Rows from block 9 of the audio encoder, named by matrix and row number. Each number is 128 + 32 x the weight over its row's rms, rounded and kept within 0 to 255. All counts start at 0. Numbers have three digits each. After the name is the row's rms in percent of the matrix's.
# conv: pointwise conv (encoder.blocks.9.conv.weight, 192x192x1), inputs 0-95
conv.13 089:085124162068141115068145115174120124110149116173170118117148163049168174126129151190124141092091146164045166155140101143131115155120121140157115152082140105089144113136125080103141139148120133103161122165122090159089094116149138138098156149168140112056216118179169105221126126160076157099
conv.14 121:093181144124095062116163101168094186131136103104112131053129138106077085173143108124148145183156099146131139141082134122129149117088169089168147109120145130131132115145108175104130128132114095107125139161163126144074122082130127159153172101146099183167121115143149120108157092096164143134
conv.15 096:164157150118135138099139148187129129142146166170149124194111150128123127142159139144197141053134099181081167118140096124109153174125070223136160105134151114146112188140146135115129139119113094139135117096121146138099158126113139102166102166069102155143129104159160156128110160101173083102
conv.16 102:130106135183142155055152127121128115170137096169156100117111167096166085103162106147160160192161132183163084106145118145131120115154147116127116162094168125092086111112173131142072097108086125053129102053138083160119156099119104179128153136139088145171059107136089117126201093122093106144
conv.17 086:192136120142176132133059129085143082123150095124081169127092193104186168092163178165173095160140142106160087150090123152088135131135167086201098124142139159132121133101128119160121186163112096141146206126113056115121070100096151125141104113163203124096140145166106136133144113066069128102
conv.18 086:150158160077095132127155148141099147207112117075125160078148098082122108131153182148089125153130138155180146119133147133159127177144242106165120101153197149128128099130132156107067102073161114177148169205141169086109120089148105156136113138145144137079185076095125154125098125160144090159
conv.19 098:118112082205202145104106185157125125116111176066105157160121119131171095129175154144073094141113137122167106145108164127076098129146129107158140119090140045160150136129126092074091150120151127175130106116112114159088145185085185097104151119146123140193173092173101128122185155102140128172
conv.20 108:092140126250139135107108106101122153073125230150095161083096128096154149087108109137134125116100105105146113162127161140134068101112083106230141112084092085166079164117139175116133135166139113165156153118097113107208084181158131093111123130116128104129081140131093119111060146085118094159
conv.21 102:150154142121135089150151078047074157115103114089112167084123124076144122114100119152102133115112059115134169165157094050124162163116146171089159125119127143136145104159099086139188118153068118097138135113150131131087170151131105102136109120141139142136192071134108102092069137113168118094
conv.22 106:068128137076144161129115096149162125136062168141075084144137167075146175142122138154105085142159111115101136099079139077164176119123137236182093142171164113165099224127178108150109122097095158162168147084166141169164122165133131121102208144104103140103111099147135158151141132115126100115
conv.23 092:133108116180115134184131135101120144150108173114147080208059084162163183144189111115111122116148088123134128115081137120086134158179088120124120110135129090085163150123105109082088115099096189148104126137171111147068112096128162124149124068144123081140111169104206109129100148100104150083
conv.24 088:160140125103130146184169132122102104129163164181073024172136104035169116122143143177096107122169170102138158097185152124146169128160141150126078106085168147129158142217111082110081138117064094158098143108174218109119134132125127114059131114150160114133068104129100157145111185090147114128
conv.25 104:150133094141168205182151144075103108145155115089119112117127080093125124104137142165148137180158078145178139083123134119143087172192097126085094152138120103151151124105113128096155126147086168117127204126089141159138156156071138111159126132178115089131178115123144131161116095100033139084
conv.26 095:171158184120203102103170129089136105142121179188080092118156143083108104104177125157109110124100156109185194138108167120091107108098121103087119129179219148137156158179168164116108134124108134148149078105150149136107130173080141119118161082115171184058132082133119145122148148077074132120
conv.27 100:202136153096140094154044115129163117085079162080170199104135139132102090109096175145098153140147131127127093089136101117150112154167093147099124139130158115175149128112159104130173131118067211128123127148130183130132146087085147118116159131097053128070168106178033125118156166091114087149
conv.28 100:147120210145180127144120101028198129129149106125102000161165162026057117129170150151145161145169177109140146147157174166168065132177103148155073105128162123115146128143129074098114129130035104100119131163184088185139088131124109101110108129076147109138154138101118139105141128092140123145
conv.29 099:173171154123145112123090080132110158106163196066183211151077147079095103116125139172143119136094162130114156068135098190079100121138137193058148100109124139142121110144131131134150096170133150119152146173206116088152167126124099175155130147153121134128079119149125148150137103133102110129
conv.30 094:104099080101109115145109120093181120197090114141132070189139132063120134179129104097115161165119185136115120134109142134174143144132009117069161172169175101137145087114095113105113125127091123166136099164135124132129135190109180134153140135098117113207122122177172125126129126098092166158
conv.31 121:184102120079075102138102131123086117142097105105124114086116172170186179085134132107094082159180072143080155124158123120128132100175108045105074118143135172173134114149141087169133149143145138077104100170160115163171128121134092147158182141119109085127194113113083145081088126112082131141
conv.32 088:147133185125173085146126087132130164166125053149005062118108152045154128165082100085108119096154137151156135125171128156138132142092120109080084048131118101099155153142086179106127117156077129107155137176082117172138153131167104062140116130150111142127151088145147101169126165122092120171
conv.33 101:139171175109097074078120108074173092146136088109117161086200114191127080116121117113094150151088130136153139138119198116187090096163084154114128139072065174094119093128098070130086123148126096153157122088100147072114154117156068121134186146095133177117191104106160135159146151131148158094
conv.34 089:153116125101170182117182172115155109154127121135146131137122070139173174161107129140170138108083132081150155095191136131155108147105126172038110144138200140173157139133117112088064143146126087122160178155075136115071105131106098161093139100171137134143142111141110096150125154109136106143
conv.35 107:085095147164155175153061128115157156168126130110086115168151165153084155079181108060149096103130202121112140178118147148116121139167084128130165160107084134101183122099133068141126131107161160092104135137129106136105126119125125146076114090179087093197162185147078170092152085117130124168
conv.36 101:189144111184172110095093110127113063123156164082154072133193142135177137170098103133150162128099103135100149107189145090072111174179102102099132149137150093183170140124089169118106119171075129132183140146174052184141092118088137165108071102098102118160093117201106097118048151145084165124
conv.37 123:201142091195105119132123185134106162134098186090118120110109134123153078087183141146112178104123108117134131110119073125162146105119088255108089159122137160109113133196205134082078091127169085181070102173157132099050144093143150193126105134122127067117134108102114153112108136089174120169
conv.38 115:188137101050144082088152193142145134156113161133128170116094134138096070170161123158179129113103106122121106112122081109167126133152108169105141188136141129112135147116095128144139144183181105186145116083136145099137135090116119226129144170112096132108150122177104159090099103153157118110
conv.39 106:143139117162123103106101188129121076058139111071180157160128096090083134118105077199147175181149098135149133121091105127185143170128137159100179041204144102123055087110125131122115120122108132162097122133135132119129169111091146085110060134098094109179127122106082102090115110112067096090
conv.40 108:156110104140108111117052101076115123114138182097188081084161138111136120132107108223111144116097040117130064088147121111165099176122182127101140126139170115100134138176099136153127141165124126108155120174160141175152125142106116194116135122137125154143146142128058070160163118146125167122
conv.41 102:182100192089143155101120193121147180161118167163082017145130113074098157151110124161096138120142147152106121139130113062144124141087105122130126167151107133161135114117165131112157142141064108150122188146142135173107113105164191100135173153141107116113111074128145127136112119108061155083
conv.42 104:088177131181146128100069137174115145107137143055131229133113157129116187090133136099145128161165120110196119105181157085110148113108124114104074103125109095166079150105183164098143090119139131141133141160158067106125120112142100157103198138147117177148217131126098169145082125101105159090
conv.43 112:117157180157242124060077118110123127102141122103082148092127167125083116179128165185116153142086121121116175163155122152130129152141075124128133141115123098151177107221119180133128087164159126123160110169104053080156163108127149161134083118150122144111101133123108099169146146126143144090
conv.44 092:184080133127156140128112019095084152129114177143136151116171111090169200207097177146107193134158124155167156138124134123128122115088102119128116093127173150125168107130163169136150096111136095132116086136124146102120145153134188093092084102076127113131113164092148104118081147095128122105
conv.45 120:236163060112144129135121104117107134197179173109114101074098094209145117137127134145163115085064140101146107162132132141109104089123177125119103158116179166100115151143163130119069147084145126165093104151131084093119117155076121159132180061119161175166125143108136092097144138086084109130
conv.46 105:080194130194103064163193118115135132108099162123141172119192139115075115158135148096093114162109138090105163138121139158107090130094105131137106122091104101085095123101135085128133080124142119089113195077074112121255114127119173139095127168067142134075165132138109124123118085101103124140
conv.47 108:127138148191139149108128106101192141146076133132140123122176059130132084149100149100150106125162127125142157086132124059075162140182117142090092073101180115130119099071097122077113082120138113079114130104156135162198192189137128142134151107119120182165095101186128138136106057126126095101
conv.48 110:120146122192152119150111102086081090116136157117068119123138080108078103186160118103091095112115082155185122112152143109102158135125122103099122160160090111162073126146192126104161141173139091137107094093119120131161134121105101142139156142092136190192080143151165124069113075130148175137
conv.49 084:090135167143214171080114126084137153138145144140099094085112192150096068143159135119150135103184115105033105142148119144122093128172075108096107174118140130140170103163141111077091101121161083085150138088116092148136135143136143129150104096168118151144141152149139111105149117179115134083
conv.50 098:175121129101122069134129158089151110138076113129089115135144059109190101079112127051154155113151096136127110159151164154111154172152142124088121185062150092157139091148168166128140158117119162180105140133101119149082068103132171100130178145162188149146158128135112158186077137115114163113
conv.51 094:150082154090114133096115078115118095104234163081220132139106113130160088145105124128098129121134116069105121135079021121071119115148097107125142128168136142112158148145147137164185130154151191101159129104139124144209105141116092209112094136105114117116096112102101103135100058156126182108
conv.52 094:099078201098129146114167079136092206155199113162092136107127128065083181148126094084113173104134112172158189117098105088142130186136109130049066173138135072105163130146135141147107108116163141123132113138110169118074153100095149180122106165130180101129133128074167127143112094131084144117
conv.53 095:146132129196127115139021189161129181036101115180094123114128132115063123113086130086054121112092142104096156115170146123188151096123165129113085156109091175117158126102092141123128094148099149187110177173092159140158164109137177095119147111071169152108123098129128102145113150137063168141
conv.54 113:201129104075087147071174128147108180125166140110144084144088095151154100109131099156116106112163186132151124126116126123071172145129116175115105060168161140190163135135093165125142105174154088133136183118200092088170110113103130189077141134182120155131152095138143113103154070143112109094
conv.55 103:134127099144177156131104125187130135100112128136141117189157087138073148135156133138103134143134122127123153067168077125182159121142150105107119080149105147141132181147175104121131166104162192117113168089129139176149163114067140113112141119120146162072168111182127099162165089098077169122
conv.56 094:096126166132100153124046062085139143074163103127085154147075098113118151139118134136115183116115156102152140086156146199111162106136121122119103116141109118083133141119118154107157161133105139126157146112122125118110136089139050172172127111144126173149137121195161169153144191158086136186
conv.57 098:166182103146139123115152112116127131124178174092095139117154111131163115126186143121123156127122103084202171138090125185117165087097128117093083122093141099143158088150099131103128185115105136140126180130129146149215154100155164109113129123106190104138146111189107169196187189048146083155
conv.58 113:103114122094151097102067105076100128124118184113110116170174098162128087137091126097118140108100191121136091162124140113159144156122108151094156139159094137184139160127102076119118124129111108159115100137064168105125174106106190111165109147186170115144104083225142148196091119133109080120
conv.59 104:155151090127101116079132151115146101113135146078111184165175114223186083136137133114145126140133121162184144129091093110158150141089169110072133111111124176144124090097119140069168175158110131149147133147137132147135118135161120124106133164130101160058183120133103126121090131131177151099
conv.60 112:155134072136121073128113083116086158125138075178059137090107112091119184116156117151105108118101113117115107133105119148140136137101183134077122039159135118130146083168123116199144112114119082159114134109154050164089102079099047159114118109149159108101158173121118139133134101153118128162
conv.61 110:131125092109074118093135202121136126143084111184109110193140133084163128106149136072109120050100171107107147162100138139137082101148122171114178069097156201168118111100123102075100103204120142102180141118156112144127146148166072073125177122105168163098088123129151085136107123188168158116
conv.62 102:126166125119176124111119215121124135161143164126159208085150129130114143099107111138142142129120102069152153090108182172100203161072126125086032128142200134132099182125099185098134168113102101138111156138136184125083163116120138145125079151153148138135119113143106141116070199161110132132
conv.63 098:151079122116123094120105078100148183123103098095130098158128146127119169121123117205140137114141141115143130117156151116084123101166093065088132176072147096151156160119129173194080069136149129112112135104136116132085124119085123115145099136122100134136165126103163141169083083136094176056
conv.64 103:127080082127163060126192143101128108148141076156126120178135164080131106140083104129090111173188065173153130131156139094159219112108150178080141086127119096131146120129111112111155126106135089132104144097101157143136138116136079169099140089185116129101145104157085125135180071134162160123
conv.65 101:188126123028140114164135060173188100174080166160124055126152127073117109207204142142126117121109139142144123111079163149119174160108131171131099123123103146082078122189095081117105151120049161149130163137106096124064124133103100111138134132075207171095186122159131133110130137158151115137
conv.66 085:177085141124138090160175150157205154183083096185136085147108139156161103131174167098105127162117098100109092105155085150176134178167149107119132100116119111107166168144147123152138131084108101178115128127139169154123085165127083189155159170158132135108126096105115078173145077111157116129
conv.67 101:141133181109148128140101101105143096094117128133170097112106108142187075106155128124157175107142190116091104147090113112109128132112117128092128189087136082028124158105127160145108181111189136130074129153115141117125115148144126069105155131098185141079093106170109160113142154125078112155
conv.68 094:151096151101153125073094182116097194159143124111161172142139072087147154145034155125114118181119163166173155144150157106103134133108151084050111138150141090096145104125144081111126056154121139117108155075128099113088169160108161106134129139156079131096176118162165148181152069091070105123
conv.69 106:110124131112138184173113139105151140077156134168119102139141105109106178185139068163093132117149181104143192108100152087140094149167133156089198147146145159136171138102105107088096140071140127101206084123160122160063123137149119170067123114147158079158072061176136128201118211097106145130
conv.70 122:087083144057127071110127149164163100114175084075097075160170128147186103113154110162154129189162162104103108082120150117093124129165087145107191141169126094107106155141123143143135191124083124160088103092086074143118150095084131117118150116123135150113050138118149079067107125157148130148
conv.71 110:143091111115112120096113130090100100125123130165128094136111095156151071150161120067120081105142147111118179146088132144120132118112140133118161075141152088096135117135145142147144095145079128189094137148128124152136157131134093101155176093153135175095114142138183098105158149083154108084
conv.72 089:129180088129151098115130138094090187168088099053125196124090163145136097085118159126140128134175140110125121153133144134135149113160149167147102192117156144089149187124226154120135124123157145131107111142117168162119161139159112101141130119122096106079102133142152145062143124159131106126
conv.73 099:193107094094151114134120102089134179103123133120084097117076168018101123068143125181155115152125075106125147116160130113104067137085127151061118181084134131095118188187163093144085162095207133143126082140104127129150113099154160154127131197130111146152128047141073133131105122097102063162
conv.74 099:143181230109111083128126120102216184160136173102194114068141091152118161144114143131111133106175121166133093108181172095112067110157167148139142133065127198090112063113148152116136105154136128147140139104145140174119125111142116112110133060162088133118118177110111154126145146110123176165
conv.75 111:139084163090111124134192115093144098127098141114143042126118064149164060122095092138177159114064138146115119126135105143108157132172148142133134183061178147135131114136116149119127128118175090130118097151143095140161083088129104122100115109097092097134134102105127180152151174167220119167
conv.76 109:148159098187098094119094129094107145154098123094125120128138105181127138115154142092155155141132117138143103134082111151133158101114081115134129149161159114156118158102106086128139115111117133109145201160138139122222093130108184105099132091128167106162112106103162091089110152160093131187
conv.77 101:154125091139116086119099081095110129105102135083100131173122157104141114113063132119118148101157174162097179108133118164099098153039104126100210101144159120084153125127175169164141105160117109084129177129091152153190135154102120094144111132112139142198123169117156106144105136156156163129
conv.78 109:114125137108151116171208138122102116231133217104092081137131131129125053099142126178158088087144138102136134127096127114168088147148097129100166143177208146166111147126142067112120155061213119122112162149147105118195141117115107141123065111140130133114156144106072113087149155121137082094
conv.79 096:110126160136128080154093127168103114152127139113108110161140103115160128126160160089126170129121118140138152075125156081184076142109126129070124066134150051042126179130161121173174116194117147090129150193102103105111169106110148140175092186131165142105165198134090163152067123143151063158
conv.80 098:126109153098083161141146167164090090105089145123122132076117111181167106122136110100082172140118162141119111125126172194139181128168172110120040137083114130135129161117181110125122122112121093134100158142148112150115107105126140172117082114132137098090127161150155172112149081072122132066
conv.81 100:218152141113104117092131199118105127143118099104166094105181132142187174152087138100109105146119114136174107139080152117097147111081137162116162159091156145158182125112127079107089130105140078144123128084155169091083085220153130119103184086136131114116146106146160113156094126138085165152
conv.82 083:183148146108206116099142177129115153127078151103146156106100143172143120161079131158198169159152128141148112130110157156128118137073181159030189097158119079161211100126072194111084134099108113131135140124081139155065125164166121119129116132133129097165078114127161154142143126150076097154
conv.83 101:149208194115114093130175130137120106094083215125133107095092102108137097081081137149163099130127195145093119092149172102143085162172110147113157137103143138123166139131090125078148084139159133127124101140224167142060100096120098120117150128143162176161141155124162068097149173156164074109
conv.84 086:140103102144129099137184192139145145174151174130157121154209081123129121164152141148156094109143118135158112103098178144124136142148129154164131162128139142111154099110020082147144080129121208150128132123100161068155129183083087125096151089127178085160143157091085143121121164100199122079
conv.85 083:060165185139109114189139121105123081143087111110107150049144113111125100138111141132146140126146143127096101162156159147171136156164099116096112134136106091133193150167028155115166130108152109101109126073145186135140141148111159154154140164119156130140168148083135097138128143099123125137
conv.86 105:124163143098168124116127108129132100064097058090104145145075092169165102163081161178148118118174151093130127109084122131126120128090178142078159135087106124105158114112154090097127106092134045081152156103102103128109099167133126139068133105081073128169130139135124122124095108136099121110
conv.87 088:169154134091123176186117126171121116140103171127088119123153150069176096178083137152129144133175123088195137134076081125074111153103164130129098131078110127120120174134197141149185137133124156072150139184091084098125160164144083165153123077122091146132083138072121165127088102155101179124
conv.88 088:158132153115140153117118138109143185180107085123163083143140140120135157114147097081172106155208102115167118115180185148095085124104133155075115128132146156123142107111194108130104138122199160158128144116200099137142194112104140110142173101118186168129057082125099111182118105104084130087
conv.89 109:170111120126151149120163140102072128087076059073113166150069131108138102134108119099096070153143130133126135117158144142089145156088139093135146129104120117123172131185166122129091103134091100156111140136103073207187079119090093134077120095126133138119088165094132075159140137112098169091
conv.90 097:131088127094111109094091126045187158091113090150064123182106071172178130182139094123158110106158201173091141118053117115171191117117093134147148122077113132143167096141135166079143090132161182124131096102135103123149147082094070164129115181148125124105153155189087143106137153130141154067
conv.91 096:077137111132077113172141126134048076141074126118100171149175111129170156113147121144127151143107158074148124137113132107120092106150232113124147112086139085112124145105211159172115164145142127181101129146136179066120107153106200082107125122117122181120149106106153145098096136169126172165
conv.92 101:159068130111097104162115100119113147159068106088074106106130102025104156179180139132112078123119080146124089150138194116136111143050129159139138124102154139078117178098055128136124197151111116146157111142124117123151193137131188151130114086097132095159159169162124140147113104074123116135
conv.93 099:184113096084124088118189158128110103112188098143098174117123066115133121116041162114107161148133130143143141094127138127115096138114144126122140117091110190194125144152117094151084140168211195101052112157093129134194140149127131164087136117127131107151135129141217097120098138093109135100
conv.94 090:112143164066107099059160155148131117116085109154086082142087172177129177055170144094100153128146151101149157080119141150057179141148143114073137202114147128105142102138131161101171121115134115167096160105142171139122149118201114146151083189189138121172208224098094152125130110136146099090
conv.95 096:127149139199130122118131108110105156098114102153116084173096139130132195144114095073131148040141068168166138119087108122152105107099133076087120067152175129115108138111160177136095143092155116157143122132078113088177165156168136097096060086102140163168115155139108127155140144135083137189
conv.96 097:105141117124124144158103114091120125139076130119139136188039100062182143115162099133096157065134139106141148150157111152053071108169143066126139135099124071121091134142200177109169157179176125134143084108125107146128139107118144114108189128143111116159161135120062080134088041122123111159
conv.97 091:085108140085124093097165184118114114126099144110158065160150111124110131174147140112126135124079108159107160135162152082100115063105119142072166091126125122158198077108183116110140125181133114124134055116123130137119114167093106136142086120100152105116164171163136140113140100096142187175
conv.98 095:090157170144192177100144134124115163168105161105177133101148103184175061142129112106173110104174129110119149136159179125109167095138143124091089142119075128071058171074157154157141147183157129088131156125145116124135184109129136051147177074111115167140101170152123103162115186167117110155
conv.99 090:149121125140150106113080114149117187172122134120136127142115153133091113163148116119141107110111073165133167115094157107134195142170190093109136173092128090076125162090123118219106098169092167146160181095121100092190120192164069083097105107119130175066146147147127166149243113123162143118
conv.100 099:100116115071165148118105163211107116140157073140144083165152109157110107172143132141106120124146086166129102111184090165122102192094135084118141102124090217138144158116094111101153129125126132134130137110071186159139119097072107139149099144093152124104074137103071120129112117114071071097
conv.101 105:116114122138171100156150103053144158091073129172088114218147110099115136135152101084045132061132116122068109061113092098160177149085127099091142125140193109134149128129057150117134117164171093155157175097111141144079147148114130081132167100079175126073104081136128144189125128116135135131
conv.102 094:101194128119178116124173116124107120183111075197198077141127124171167149126111127136160092140150135152131125160100123114113083143144094065112096104091061129156103135112149135161112106150089072147134147144122129134078113107129168065084141095100191174158108160106088098120084133090136094141
conv.103 082:093129188208109141138103079095144104084125088145143116143132188146160186165103137098107163137141133135152132100050118139119132157078113076106128155140121166162114135151143141087159109169095143141159220175086153129147143146220170150135161172138098109124164105134120173202082078083086116157
conv.104 091:080072147138154144152072142123115095106174087132144154128153116187174178146109123124144123120089143090150127128152164108172083119096111108126171125118135093165170186125136104110108078142134136073139093162080193121075155136141064098127069115129109120125101213100079118104126093123095131123
conv.105 100:142106097132140214091192107093115092133077101130114104204159138183120152105167121132151098155107078152130120092184130077155171154114142100195150135116167114153144116135138117140091120158167068135159122069131128130126162112112093182128091124133071136170135146169153129198164171078079135138
conv.106 086:148128152102084120137141150122136142096183151157078143149143102128176109119089179153151088114108131044161105135153132155081111137172042110106153217155143097149127131112069130167086176138125105117207132125103134115085164119085172110106141160147140180141097109102174117122133137131103141110
conv.107 102:130098129076144148113141112120130163164103139049168163180198138069138108189118126164062143123142091104129085164132155113150144129045163189095199142106066120116155117148114097149132128150227130175109125141118086188067107149179144188149132138137139149114123089127077135135150138100123092083
conv.108 100:092127124124102164122169149136162150129149137173170072122140114084160112118043089108121139129105121110175065120134095113151120148157076167115154111114018125138139111154150093090093104115119095119120099117172121139082143083150149115146110113140105158106197160154150145155127111130214131151
conv.109 104:063162132102162119082095080073157205098113110084152108103114089116147139173074162136160168068099134151112140111121133118130128096130123160086159179138137129156154131136153128104169127175203085106099095123103076155126107126129138126115058111146084121131143109117109121169157048096133106119
conv.110 088:106167181107160171139129155147108136138118110120105111147092148158083101187159140100159114175089137104135138187075112154069141168088093131116097095135078071141102187107088146195148119163188126103173192145140170106115095147123099124121102168126125175158064116135134141127109158130095131152
conv.111 106:132017134120068121086089107136136126158118151073136151160107147154117119092131104125112139164080110100129123087110107166091169119133140103120178103122116115139157136183110133102118145139125109172156114171188125125108108179144195125139085124100141089150115101121105134098156106114111118106
conv.112 103:100150130141116084101097137135109164052160144143155189145089136126179161070114105137120167162108113103123079118100148073134146157172103190141114133131096175195116084125070138119115186154153202102107146105183147165132138167167103095107120096114124067147114174150119128171141120170077193096
conv.113 100:125136194160178133135119121163141188133123148128125008103101146173115150114118133132058186122149082191076106142121104175148126145116148133070150125117117128076122109154163162141159085122150103131081158086073117119123117110087156066072144134192108144078108159122131075154140135096132110089
conv.114 114:144107152228158129134083086098152088116104152083096128153139104137086174080178113120138132172143115135150127160099115143142120122167096165073113177150138105061104090145112129097118091095136092185156124108090145088071128110115142125149148176097120072136163115129083124164113193106081165137
conv.115 097:102255172113102134146158123132123192095094138207135083128106109110174200051102139122101161113118107148190158132144149152115139157086089097109141087125107118134113161130121130130122130099109174118113137134135147102103090147134151103169096152133145148169122141160119123106157040197100142108
conv.116 100:111086179135150096136128141142113111167106197203137034167166139153064183143151123067098101138126151166080159172134103169116165057094122145176113161127108125176152143122149168160098152137102150088106136099146151189151157091160141130125115133110082116154155097158126141129124096122121160129
conv.117 094:176072162129087163117096093127144140102152167129198135133167092112145129154152110149134141158159224169118131126117165066128100097143117140116162114105139140079129139155110113132126128131155113130136128154141092160151171084102097088194101081096115208150101200138069209113113097152218080176
conv.118 108:140138139088135092173138101145143136193171134159072009210118139170077147100088112153077121171103141119148092093101176162116179156151131132147113142096122083137112144149066150139074103120066087091116055055129169143089130127110131106101108142143134113116114118180129115146108104124100129203
conv.119 095:126074116157118153165079074192124100136180153132171083156074132154138151154140069099117102177073073140111143159153103201110102102134142130116122096100133112122140139117172178143082184157104123136142126112068128168117135123115147132128153115054119100109083155196089121157121163134133107130
conv.120 093:162096180112186108123146144080086148165136144161160145114116163076118153108170125091137128137167114141079165169064141158141157161128124159229132164090167076093130127169133085174186146200098120089114111185165139104127147132115121054128181199137100140163136109168162179141155193088099114160
conv.121 087:136180114097148142106189087067118141165104123143126108121109148097080071126124167141140121142113136127187104131167155123104172101108056075227161112092113103114143116156154126123154124086070129093122087061133126103154138144151104096139136184083077096174129071122135150175130142071121045104
conv.122 088:140104125176165129134121098161152148076119163115182191152133099121184155112089099143142132089172139127159163085151096115144136103097135106145112088148120119141091145126199129101181133165116097152094134116135120156136129125161085101143064133157158113147228124143158106101140107103170133092
conv.123 092:180160156120089160159186146118150115092178106188091073171184113090141150068163118150142123116175078153119132135147131171096206118147128109120115115105118108112095134142133122148130056110152054111172149130108150119108187156192133137136168151146060102132042143116152097155122096131133156179
conv.124 106:194133151205086154119161082058139169177126153148106078123133055113119091118124112145163115119077122149166151120139088041088130183141157167118142115157160130110101055092110109150122122086118088128118185143089110135255086090102156161121115130122102124082149094179153079109092163105141125135
conv.125 100:083128072157170125126089108096093090137124116088125126105083145093123158071085131076087158103118113127087092188145159169149111142091125067189178111079156182123115134143098103072131135190102058147132124110110135129142154145114123162190156133110170167096120175139113126164139179098169105110
conv.126 092:119124162197158079048085132142124086173127152149113140139055159151121138082139146189124136115121129144145102140153136109182148118098131154144124120136078103137181064171116132185087053115144106140166132190129112150157145188158071123107074130123087107172103158161144088131148136068106121163
conv.127 091:134251161173161094173126149112151152139169125224064104174166132101048174110152148097113102152112091110125107140062157165147116116186138144169083125200102121157076203098112135127107107127104074109130121060139128128114104138153131114145134135107096101144143130112124086114172088161120140168
conv.128 080:105118119126144109115132140104141167150178163087180113153156144154159126139116159158122079050127073127079153136187179146107157139160139107140136178132108113065171079122064129191112075111179195121098091099191125155175135161109181161128117073157126100194115101159130081150163053130113147087
conv.129 077:103197121117087160123152069199112141097132125119097128166161156141119086132112140197203051181150154147152206162141048125145128147117092155143164111109171161114150135162132122116112125155167101163112080127128132160097112108119108170102148145117109105113136127130135128062134069075105119095
conv.130 101:128130108122160145100151162101110132148118086071121201091112157119093174138143152164208110132156107158079123130144126203161135159142165151152160075135161128140169143134122173112143109171081159175161099105121145129170182126106119057146147088128148185144057160174129113116078133146109134105
conv.131 088:138098143022139174099103055137183086084198180151139107125171164131063115146150056176120145165134137162136137106148133168201124152103126107129150198136091117145091096177149157138123180119133143201169127096146101123115159143162121110135158155118123133095138110142094170124089155155144146087
conv.132 090:140176117208092149106157186070165144176149133151146098147165140149140179146124105147185099126137165139166123077130140127113104172133118158211119088130179146175120105131103095064125119116096127144122133131171057106137171075097184103174117133138154123147097118141098193213126118026073131083
conv.133 086:083098096128136120120079093078130118138112116114105141179138105147095209130086089187135156058122090175123086146147209180193125085188148121204127135109117117120146076119146116085151128181125112080149157164174148151166104096102167166130119080138124162166201147129129148153155091134140131120
conv.134 112:125139108131086152131132116113133115172155057111163093135110055137118098128141132144182152127113102163150126125100136000162105161131112141121110114139128138127129074144186122117131132088109139122125170181149134155130117121155092137155116142163146116162154179117147149149157130093103100121
conv.135 101:138075120084177106149136126112141170099106197120157205102136166165095116142143138140132110072096173108115160149132097111129086128079061199170096089111149083145105112132134084099143144147092098144113148155180127165068102143100076152065067117132172052103120117142130137155129133028141103122
conv.136 082:130136132086155108161187137179136146172081094147071111138122145088110078119145150135157135112126077119153126125157124166127128140130131215132148126151153128119124064154111119069114115129119165141141111211100145128124146122156146138165146173124150101132185115186098136092168189125113082205
conv.137 102:146133129110154104167127119135138162119059144142087105163154091111134206095116157164115104090105111170154134116093113063108082116109121145174124137169110066160085122077098151172108119165193110169127088081176149078076113120093051112151105084113070184146146123117125115133078148085095100114
conv.138 104:155074111137096138131077125130156189142085061141134122086139121079096121151143110176121105091123082113156100118125159123217144144161091130198121116112110136152179117132144155122136095088078091122111106180128063117099104146092184158105158132064132116116109118108097122135125117146103118104
conv.139 099:195078122110077030115135108201142112099116157078101136132128182125134110137091080192155134153123138090095140099088150153147210138116161145150119110135135148210150121114124117140150122142103118045112108122174135162120100121140098131204129083113179092114121099139126189137160104108106079102
conv.140 103:145132117117156068101143136143148128133117130129091156175109138094139095150136126156123142124137173065092126100127117102160119151178118245119174171122082109161146146126145190114111082155169103057092149128088132119135118133134140108104121141134134082149141117164109079072147136114144105120
conv.141 091:091156130174076089128161087111115165081137159090148092123109139158062106118107126168115117155108138142141148132078115120083144128132128128214114125179146102168174114216077176132112118185088128107127136193145123132155121191155150088118149087121139104158147183057118143120162110173075134116
conv.142 105:076136113153209151136161123070106176099116101139106089144071158129113213143080092120114119168108121115164093121085110121134109105114128129255139127110115151170131183137076139120109099184141101093139130081153123099150135129080194098173216143166166169118135146128095099102105113092060127097
conv.143 090:074125122147164118160131137117098148128195124128129141088112156118137179157068111111136177148131114136100138121133116169093138118170144141187104110148134144130177191108138091081149115155182128201081144114117149126180225087101167070120092125141169125142109102173105146163149155147096065058
conv.144 121:121038095181149170083150124145146086134140133088109080077149076155144127106066135183118144110080170167111115124124143110167107123132127156179183148099135140107168099132070141134172086136134099191135071163137112092171153133082109120132126131104099072099170104066142113100077085087101114076
conv.145 113:179121121143123131110114130180134101129123196101108111126124111211120110138177183171126148145156176115110133118147088164078123127102167168144129078131115076112159095113129136142113103112061090140133079238177114141124112136160131134114134137129111110105079044053101124159106083156091092081
conv.146 085:146196094158187088127066123123171165123142156126136242176095111130146119171121180145121089135145111102132090124169149131089206135136117176113135132105138172139138113194120115101150149123147162181165169105139162170119108108098130172078139132198118102140121071147138133088131117126117194143
conv.147 118:153159173124128073071119116155079081089145166182122109148114146164100159122150129157166133117111133131124162128116130174147128128137134188099136107161144130149126119103148081135102160058122060101140151092103144198110156144173147150138089102118118082110109102150083147170182112167133150069
conv.148 096:118116169133118121130183091143125163130144159210122115132124098118098119112125137105116075098123119123097101153157136121129057132165079063096095116092155154117191114175135145104107125109094158184095161127173124205116078057157151149124106100111132132152145119102134142090126164094128113102
conv.149 093:145117141183182106094113122065138125165119038178092119106164184145104123137102097114139136144162129208077126109076119124127114144141143084102147145095106167105130132122128138066162151136137113216110117173145156155044159128112113159087096129215103095133160154154161123156099050076112150093
conv.150 101:101100160104154080176093115144089131159179094057097103209068156128178114123188101189117099092107171150123165147116107168142152088122160070159106146158131125145142128143083083074149085071142164099174155157145146118133141122111132126194094147151084115114196116115151131149212155130098151183